Weights of a small image classifier.
Model: 6.25M parameters, 32-pixel images, arch resnet_bottleneck, norm batchnorm, activation relu, depths [2, 4, 4], widths [256, 512, 1024].
Training: muon at rate 0.018, 6200 steps, batches of 256, held-out accuracy 92%.
Data: trained on larger renderings of crowded toy scenes, 90422 training examples, 17.6 epochs.
Rows from block 3 of a small image classifier, named by matrix and row number. Rows with one number belong to one channel. Each number is 128 + 32 x the weight over its row's rms, rounded and kept within 0 to 255. All counts start at 0. Numbers have three digits each.
After each channel's rows are labels from the 100 images, of 14848, where the channel reaches its highest value: "patch colour" is the nearest of a few named colours to the mean colour under the peak. Only what is clearly more common there than usual is listed. The data: larger renderings of crowded toy scenes.
# convs1: 3x3 conv (model.blocks.3.convs.1.weight, 128x128x3x3, each kernel summed), inputs 64-127
# convs2: expand pointwise conv (model.blocks.3.convs.2.weight, 512x128x1x1, transposed), outputs 74-147

convs1.98:121130091157123123122123141109141172192144122101105131024061102096094181102152095115080114146142152137132087088101113140160097164087174127058100175120082122128131111092143115145128147136155101
convs2.98:144145111154122155116138179146087135105112145118125072124164126123102117145105115115115136082127106154116135099064107119107120170110091210153139103117150129191104120129148148182170141140118167114172184144108162139115098126
patch colour: black

convs1.109:133122116140104197168155132103168131100134089174145151095136067147138111103145149144108209129191123060195128209159133153111127128137105144180107134174156130149179126109141155159103133123120157
convs2.109:114162107131105152098136146080173082120128118056143184135118096093120078117124137131120121093079105145134131092134153119098116121126110088110114163148123136240111160118122145128130099086060123047074148124124132089152122116
patch colour: black

convs1.110:180064160095078153120144128107150073121073166114176096093130075101192137153106109145154132093126166102174132109153157122165133146161120146105074166098089161161146169153150140185145144113081148
convs2.110:171126123122160116091122101132171135146155117167148151107144112157134120163135117159124115121095112141143135160166142096072095161131106094088090133155134028099161165156161115110122129109122093103113119132112149094119148129
patch colour: green

convs1.78:108097156153092121065155166074063145195074101080134162114125200134157110132169131097153160080167116106091128123071122126064177139151095161035174149127089096093135163126122123109121182204157092
convs2.78:120120086117102135115120114119106187118123135052127149104143093096065096131114156152113166128114142175119146111089084074127084102160127128078124119122111142171136098105107057194117137156145145162219095111180163073114112103
patch colour: brown

convs1.35:164083136174143099152129069177067142192136145121151116148151137185170136120142106056119121120124120109090118171157109135089141099069092114177071134100147099104139090165158092131087082098094134
convs2.35:163148135118103123121081137216119183133180126163125181097169094134163129160136104147126150111121096158129157126092081108161208046117082093151143151148139174153088142102114103202124115071071114134118062125185128157116182054
patch colour: grey

convs1.119:094110088136066149109097094132087060121109134160137109135120078144124120150109105142100092146102123108142146121096109138125077159101083084156100124111086149074137094138165101087059089017114049
convs2.119:143117065075098111169146135130132158113119096123143097121179144123178134132146168094121063064148131132118130160083158122155174132111108169112164102136133140068108174122089122123139128056057126076070091135125165186171157143
patch colour: green

convs1.106:114112135148128115156139146143109156225139182137110099117098133156081149126187162080072174116152128157162101138101106163098142124131137096197135149138134089083142088155186125149129085107190153
convs2.106:139122161092109127110106114099130161130177111080139166153147141096186152120148174102138108151138118110118111118090090105128141121162144141061087128154116094090107195096147122088150112133110045158097175148155118099118125074
patch colour: grey

convs1.8:155072125045182127121172144166120150062048074091084102104119190122108140158097100103135083139060089111103193065080108134113171121140091124174086136081118128136142124144119154203160144147098137
convs2.8:202111097124127130150188101138121093135169106109124165120112145152122056131153105119133086185112150126127108146076124148115112137190104102135146121096118124125166111135158124122104130121144117141108120137188118130138083117
patch colour: green

convs1.122:082086107167132133134114151128134102172115103127089168129166124165127126074081096051160086169158127110114078155086098153127057156054139126172105076084133157131073059147070077096076161092136106
convs2.122:153148114096144115070158143152135142116130164085151137147129129207134080100114129172111134151095115133068124103141114132156144102128127128121161092106127059154041135112119150163149138128070152119157130128145079228123160157
patch colour: black

convs1.77:111085096111176096158165146112156110122156144138188187164122140143173119118052076171101171113159169128145109108143138091089174138154019107111128109142161074086141106072092146125124082113147147
convs2.77:138066103148184103100083126095116066128119106126124114106147159105117062113133116130138137179152136104161118091196146130155245132131132153109150117103112036122159146121139158125112125137222108182093131131110118117118158121
patch colour: green

convs1.6:066129096170086146138110069126166153152081128149163127118125157159105163127144107169113188155173164146125131132208145184164108158088172087136125172157181082152134101118153113134118113083141132
convs2.6:181126144073102108108117104134152064146114169133120101095093134149125139162115148134117059028147140168117132127109161117139070109138069138100148220115144128089111178111116114094124117081111104174108120145088146097187146113
patch colour: grey

convs1.63:031150165140072124137129065111121122090102128161088139140108115132121116125109163099091140078101127116196149145165120209125139114040151122149112058118155126151139141092134112122143081100161069
convs2.63:088120154119158121109111100077189186112098100054133147099144094140113068112154130133127100174145102126100132087130113114105096142112170107178106114102126145181205118132168089137179141171141163115075118123153120138137161132
patch colour: green

convs1.69:085152088169180150146116097104169090167143146108127096084179170089107144121098130123084150163182103111099035128118115170157105120071077078143121107101125106097109087100137123140158096116097097
convs2.69:132110150103110136113162173117157063096158091080129068086098203161127143113081120141137161101094128107108124117091177140190152143141172145053142185089128095101082114139127126209136119102096198099103157139145155181134139105
patch colour: black

convs1.115:120127134120120193140100086174162076102116115128137144106131128129103084116105142099050135125146130140187128140116111137070122132099162135115106092138118129152107093132120098024136099124115119
convs2.115:170116120094162154123160123173093078147122071076125149134121135080108128118086123148129115069136117135227103101118172126104085175069107094086098157192109082149090136141145153096127118136155130098159102130110186113126169102
patch colour: blue

convs1.121:087131204145135165152159080166103117132146102119125156081145125124119173096158114101138159165184148096075099105169142137090091159107069110209054160065129178086113112099149114152117110077104136
convs2.121:183149095112128135138140188189167156144112131109128139072123130193155157119123150189114196120108115114098136120071159124086114155153108203142069113067134141102104178117105124145140139157142130141096136138099070127112118104
patch colour: black